Rows from block 3 of the text encoder, named by matrix and row number. Rows with one number belong to one neuron. Each number is 128 + 24 x the weight over its row's rms, rounded and kept within 0 to 255. All counts start at 0. After the name is the row's rms in percent of the matrix's.
# fc1: MLP up (text_encoder.blocks.3.mlp.fc1.weight, 1152x192), inputs 0-191
# fc2: MLP down (text_encoder.blocks.3.mlp.fc2.weight, 192x1152, transposed), outputs 0-191
fc1.210 100 [128  87 108 115 129 131 118 110 139 138 114 176 168 134 113 178 143 126 113 175 119 122 125 122 107 154 161  93 133 145 163 153  88 135  90  98 158 151  88  86 144 161 136 120 104 160 117 113 121 123 144 132 151 128 167 159 109 108 103 137 120 135 179 130 150 105 131 132 114 116 112 125 132 101 130 155  76 152 129 128 127 129 157 135  74 123 137 130 104 106 119 140 109 149 115 146 156 187 106 121 165 104 107 117 126 145  96 165  80 136 122  86 112 158 128 132 152 117 145 104 128 116  90 129 171 147 110 167 125  83  91 102 105  79 147 144 114 139 116 144 110 141 141 148 122  82 123 139 132 114 167 143 129 162 131 121 111 121 139 106 110  88 188 123 122 131 133 107 126 104 119 106 149 177  95 108 106 163 153 139 156 130 143 134  94  78 115 152 118 158 133 104]
fc1.211 105 [143 117 158 103 122  82 147 115  99 117 156 126 159 135 139 157  96 113 141 154 146  88 149  81 117 143 143 143 136 101 112 153 189 108 171 128 116 159 117 122  90  91  85 123 109 171 132 107 100 157 134 126 112 105 134 153 122 159 140 119 118 137 128 129 106 151 150 152 156 146 126 192 169 110  84 171 158 122 121 123 126 125  76 132 118 148 170 138 125 100 104 166 140 131 136 150 139 116 139 131 105 129 122 161 159 125 131 139 118 149  82  91 147  85 113  97 127 147 143 117 184 165 145 130  89 121 133 162 117 127 139 163 129 129 101 139 138 112  96 146 136 145 109 155 105 123  98 138 125 143 141 141 138 122 120 161 138 143 122 184  87 141 129 107 152 130 114 140 123 125 154 117  97 111 164 116 190 104 154 128 103  75 132 152 100 102 112 118  85 143 120 142]
fc1.212 098 [124  71 137  95 150 155 145 161 116 129 110 133 132 136 140 137 152 119 174 119 145 167 158  98  99 135 115 137 133 157 126 128 160 163 124 148 133 138 124 144 120 115 155 175 125 124 110 101 127 145  66 147 122 118  96 130  99 123 125  91 181 153  97 115 141 125  75  80 171 180 154 163 123  83 129 143 111 111 146 112 138 145 154 113 147 166 131 120 112 115 125 124 120 186 142 152 125 140 125 139 132 153 134 113 168 142 177  75 150 128  93 161 131 105 102 130 121 124 122  87  94 102 120 160 111 141 138 131  90 122 124 124 150 129 133 148 128 109 142  96  82 132 124 104 150 126 127 142 147 137 147 115 170 110 135 151 158 134 141 138  87 143 141 135 149 105 131 117 187 133 102  99 157 141 156 145 151  84 130 130 138 124  85  82 103 174 121 104 104 127 147 119]
fc1.213 096 [134  80 142 171 103 180 106 110 156 100 119 143  80 127 118 111 137 111  88 173 117 143 145 147 143 135 129  90 110 121 130 110  84 146  83 147  93 128 167 145 108 124 135 106 169 104 127 126 166 113 129 119 115 118 129 126 172 129 100 146 108 110  82  89 113 111 102 110 141 114 116 123 125 162 125 118 130 156 146 144  99 175 136 139 145 103 122 134 154 145 156 105 133 125 112 167 158 106 113 169  85 146  89 162 180 171 112 138  83  96 115 155 122 154 129 123 152 117 122 114 107  86 142 119 108 159  84 111 124  84 122 146  97 140 133 117 137 103 129 132 130 158  99 150 128 144 130 100 117 122 150 126 142 147 131 131 136 133 109 144 137 153 124 141  88 142 150  99 114 145 167 160 128 101 149 128 169 154 131 184 145  92 104 149 172 137 107  99  93 112 138 166]
fc1.214 102 [102 128 151 129 113 107  91 137 124 129 139  88 126 126  96 121 136 109 151 147 104 105 123 136 125 148 152  96 138 117 123 129 120 107 128 107 110 104 103  65 108  98  97 101 129 138  98 106  83 126 121 153  96 152 134 104 149 111 113 167 167 144 160 104 115 141 118 145 110 153 110 120 128 117 131 125 129 147 121 132 132 125 159 109 130 151  90 109 121 173 155 171 157 192 135 127 107 133 184 122 116 100 161 129 146 133 151 165 152 166 128 126 132 141 104 128 101 143 128 104  91 124 125 137 155  75 117 109  61 136 151 116 139 126 122  64 173 120 114 123 141 137 146 173 149  91 141 150 120 158 124 141  76  96 101 140 184 142 106 192 151 119  92 132 142  89 161 133 155 144 142 154 120 139 152 123 128 136  94 155 149 103  90 124 137 125 166 136 139 140 133 131]
fc1.215 101 [122 111 125 146 120 132 134 100 113 139  95 147  91 155 145  78 124 135 148 118 138 149 113 120  89 116 106 141 112 120 137 129 160 154 146 128 142 132 111 167 121 103 132 151 120 168 100 117 133 129 107 134 123 163 146 152 113 135 140  99 126 123 143 136 155  82 112 128 119 108  92 115 150 170 141 166 118 121 148 144 141  90 143 188 132 124 146 101  74 138 155 164 141 107 105 156 112 107 116 117  97 112 141 114 126 136 121 109 103  59 118 125  98 150 164 125 113 117 133  95  90 148 137 109 147 104 117 124 122  88 116 116 118 137 100 130  96 171 137 141 192  86 117 171 173 128  97 120 134 115 129 127  81 141 146  97  81 121  87 148  91 132 117 134 125 139 168 152 132 133 103 118 121  85 117 165 172 102 105  92 116 162 129 129 119 131 110  63 144  98  84 155]
fc1.216 096 [115 161  95 118 110 120  97 131  94 146 127 101 106 149 148 136 100  73 137 153 141 137 127 124 126 114 111 123  58 166 113 120 142 131  98  92 106 117 175 144  80 114 130 159 153 149 149 145 162 119 142 108  92 133 187 136 129 121 131 137 155 115  84 158 137 106 124 112 174 147 147  98 105 140 136 147  95 121  78 131 115 151 114 127 159 150 146 122 149 151 141 130  96 164 133 118 127 115 168 127  94 141 130 140 144 103 127 130 106 155  85 129 134 131 110 163 164 108 138 132 125 118 135 162 163 122 104 162 121 120 130 142  94 158 122  94 115 135 101 144 153 153 104 163  97 125 141 123 144 126 129  69 136  87  97 144 127 217 131 113 125 144 142 131 102 153  84 170 120  95 123 110 124 134 110 100 121 129 132 105 104 168 127  88 144 112  84 140 115 127 147 112]
fc1.217 103 [111 107 111 209 112 116 139 157 126 136 114 138 122 129 119 120 156 137  92 131 138  77 138 114 172 140 158 134 123 191 127 139 119 117 109  98 176 107 163 113 182 103  96 159 143 141  99  93 145 120 159 144 149  68 113 146 111 165 125 103 101  92  91 126 103 127  78 139 122 120 110 121 146  95 136 150  99 105 112 145 120 113 133 114 130 122 154 101  87 114  58 119 121 154 127 102 109 125 157 149 112 151 155 114 122 136 152 124  97 130 119 118 137 145 129 162 118 135 155 151 170 123  88 103 100 139 119  96 126 122 118  93 104 137 131 131 151 116 139 121 152 132 148 130  99 100 100 146 141 109 113 168 121 114  72 125  68 130 125  83 112 126 143 145  92 116 137 178 120 113  95  99 138 110 142 114  99 136 102 118 110 115 136 102 142 128 140 128  95 148 100 124]
fc1.218 098 [108 107 171 139  98 128 131 113 116 175 126 119 133 138 154  95 134 126 143 122 139 148 128 158 130 114 151  98 138 135 111 134 118 134 130 160 115  94 163  74 154 118  93 114 113 135 184 141 123 124 162 123 106 135 105 175 118 116 130 129  91 107 114 100 127  98 106 121 114 112 167 163 101 140 119 109 119 100 139 151 104 104 105 119 126  98 132 146 131 141 119 102 128  93 161 148 128 156 138 126  87 147 101 114 143 111 110 127 128 135 120 120  86  96 140 102 102 125 133 146 149 109 170 154  81 131 125 151 135 153  88 166 133 174 127 114 135  98 184 120 105 104 108 150 160 122 144  77 113 106  94 155 205 138 112 133 138 154 132 146 102 123  93 150 147 120 107 101 105 118 175 116 127 100 124  97 144 140 104 106 159 139  54 146 174 133 146  78 125 136 119 150]
fc2.210 109 [108 144 147 135 150 113 116 143 149 120  94  94 104 155 152  91  98 119 133 160 179 132 144 134 122 109  99 112 125  71 151 133 166 140 177 128 156 138 136  93 139 111  89  93  97 140 123 131 120 142 161 117 125  98 141 118 121 130 127 137 156 104 140 112 151 103 130 169 118  92 111 103 128 134 146 163 102 114  99 172 138 152  97 167 122 109 148 164 127 103 125  88 123 110 146 129 116 112 131 124 183 104 116  85 113 101 114 135 101 110  96 132 137 133 155 128 130 132 120 118 140 160 120  83 148 103 122  99 142 100 123 123 128 145  83 159 118 112 171  20 116 158 154 128 143 120 134 182 131 135 157 138 125 147 113 130 121  84 146 119 126 135  94 139  97 127 132 175 133  88 131 141 131 160 128 105 156 126 130 112 171 107 142 135 111 126 162 133 128 161  89 143]
fc2.211 100 [104 125 132 113 137  80 116 142  81 113 127 102 178 139  94 115 157 111  97 160 107 148 111 154 137 110 121 110 143 143 115 137  49 161 174 147 110 169 123 130 176 153 116 169 158 177 119 141 116 163  96 116 166  95 122 120 134 136 134  98 112 134 107 116 116 143 146 108  99 138  90  69 139 134 122 153 149 142 154 166 113  83 125 124 125 119 106 120 132 133 144 135 120  91 138 108 136 130 107 124 158 110 125 130 110 121 133 117 160 126 133 156 162 137  92  70 163 109 137 106 114 103 103 136 134 129 125 102 141 107  98 132  76 118 137 132 150 161  78 114 147 125 146 103 125 101 138 172 132 137 142 135 156 109 144 130 126  99 148 149 136 133 115 160 146 167 138 171 123 115 132 101 115 134 145 115 101 118  88 108 189 147 100 144 148 122 106 156 178 110 136 149]
fc2.212 101 [105 138 123 115  78 136 119 171 139 137 141 124  95  99 151 106 123 106 121  92 130 104  81 143 147  73 176 135 121 150 142 107 134 135 145 155 113 100  84 143 133 164 141 166 166 138 178 131 113 104 124 167 136 109 125 161 142  97 145 160 111 108 139 124 130 114 148  71 139 124  98 152 138 150 151 123  99  88 172 155 115 103 121 159 101 166 116 140 122 100 124 112 132 133 114 160 122 122 107 144 102 128  98  94 142 109 126 115 144 127 134 176 152 129  96 157 113 181 118  98 136 114 146  92 134 134 108 162 143 173 145  77 128 126 110 104 115 122 100 109  85 104 127 123 118 126 128 134 111 129  98  86 117 118 132 163 111 143  96 194 156 127 111 150 109 100 129 145 152 136 140 108 122 126  91 102  94 108 144 120 114 143 159  76 150 160 129 134  94 124 114  95]
fc2.213 091 [121 107 139 131 119  96  97 130 119 132 155 111 125 149  98 108 126 170 175 108 141 136 151 146 100  94 136 111 158 109 149 141 160 145 127 108 125 125 141 111 161 144 104 160 126 128 148 105  90  92  84  81 141 120 120 100 137 141 148 131 131 149 140 149  98 132  83 101 144 109 137 147 121 176 180 190  96 122 142  99 105 174 125 122 141 161  79 143 130 127  76 131 122 117 135  86 157 124 169 118 148 113 139 146 109 131 136 161 123 107 193 140 136 132  99 118 111 123 135 149 156 163 102 172 125 145  78  92 135 151 111 138 144 140  95 105 129 116 140 154 152 136 131 127 131 108 122 113 151 154 159 133 113 111 103 123 184 135 167 135 104 124 117 121 135  96 174 140 159  99 133 116 117 154 130 123 141 135  98  87 106  73 145  86 109 165 117 150 110 127 148 109]
fc2.214 104 [182 108 132  98 158 159 104 138 111 106 116 145 123 119 111 130 147 166 110 166 142 103  91 100 141 133 129 122 145 166 114  94 147  85 126  72 127 108  99 159 174 132 104 169 131  90 108 116 118  96 141 109 105 106 133 150 135 111 130 153 155 140 106 112 129 129 129 105 157 146 134 130 117 127 131 131 174 117 169 184 132 102 115 132 117 134 152 107 146 131 156 107 133 171 154 159 157 104  90 139 111 151 143 101 144 128 106  95  91 129  89 109 115  92 131  99 127  99 114 145 103 109  81 142  94 126 116 160 185 102 160 139 117 133 109 132 105 169 136 110 142 150 149 136  70 165 129  76 146 122  94 128 119 109  97  83  94 139 147 113 103 108 177 132 113  96 143 100 121 142 129 100  94 128 141 108 107 113 119 157 147 106 163 108 142 132 149 114 107 117 147 119]
fc2.215 095 [144 101 163 108 114 141 193 118 145 141 143 135 119  96 105 114 142 123 136 120 149 123 116 163 112 140 138 116 138 170 127 154 127 161  94 137 145 148 147 140 133 123 154 110 156  97 128 142  88 141 130 137 126 129 147 150 121  84 108  84 126 151 117 122 131 154 116 118 175 138 152  70 144 134 150 119 105 123 140 107 119  82 110 121  87  79 137  98 155 132 167 117 138 149 138 126 130 134  96 133 130 101 169 121 130 123  90 155 121  86  90 127 167 150 100 147 149 164 130 123 111 167 125  97 135 165 129 114 147 134 101 141 134 136 163 182 126 132 178 149 155 170 140 128 152 112 144 146 140  99 174 123 165 121 124 105 107 126 170  99 103 109 115 123  94 176 148  86 146 123 162 136 148 147 110  62 122 111 144 121 130 147 108 144 155  91 175 131 146 102 159 107]
fc2.216 098 [153 120  92 107 148 114 132 136 152 108 128 144 119 119  73 134 120 143 118 123 183 128 127 107 128 166 142  95 124 146 140 111 150 128 125  71 139 158 154  57 117 136 106 118 108 128 117 120 156 120 116 135 139 180 135  98 140  97 176 125 122 104 141 151  77 121 140 144 127 162 142 125 128 170 124 126  86 107 135 152 110 117  73 100  81 118 101 112 132 112 146  96 163 142 119 124 116  51 112 127 128 158 136 101 148 130 129 129 150 150 126  80 127 129 178 108 105 117  95  99 115 186 150 120 142 106 136 106 125 166 147 115 171 108 131 130 122 138 127 126 118 135 134 156 129 123 146 143 105 156 153 159 131 127 144 103 130 140 170 109 112 121 175 144 103 123  87 126  87  89 154  82 121 110 129 130 147 164 128 139  74 110 167 135 125 153 134 146 100 131 125 147]
fc2.217 104 [103 176 146 129 123 136 100 134 117 133 144  90 160 132 160  92 131 139 170 108 108 145 130 122 100 125 115 156 167 129 105 137 141 160 177 128  90 103 151 109 141 141 142 101 143 115 125 110 135 110 143  91 167 137 151  98 119 149 119 126 140 101 133 107 111 136 164 139 116 166 118 146 134 108 124 142  95 158 148 110 126 125 170 127 144  93 131  86 101 150 151 141 124 150 134 123 126  46 101 114 120  72  98 137 101  88 132 108 142 129 118 127  96 129 187 121 124 100 157 154  99 129 113 125 176 156  93 131 107 153 141 155  89 137 141 135 121 134 106 110 148 177 141 142 114 157 122 135 159 115 164 131 129 119 100 125 113  69 111 165 146 118  92 107 103 117 172 171 167 177 143  89 121 143 130 109 113 132 170 130 108 127 116  95 147 173 127 136 132 142 112 143]
fc2.218 100 [ 89  93 111 149  60 107 122 100 113 142 113 117 151 108 165  95 119 140 114  90 142 148 137 126 102 166 101 122 112  86 115 124 158 117 129 112 133 135 109 161 155 121 114 169 114 108 150  89 153 132 136 124 125 132 149 142 138 101 120 132 134 140 132 109 159 106 141 103 123 115 129 132 156 151 138 150 115 117 139 141 146 118  95  90 136 119 167 133 108 108 153 129 117 143 108 139 120 166 158 162 145 164 193 110 114 129 137 134 135 143 101 150 187  86 159 115 176  92 137 121 132 118 147 127  75 145 155 103 112 173 129 148 133 118 114 110 121 135 118 103 117 138  92 123 151 161 165 158 161 139 119 120 152 145 100  99 144 130 142 101 139 121 172 102  99 140 113 156 155 111 163 150 191  98  82 125 161  96 151 107 146 122 120 165 127 159 128 119  66 153 101 139]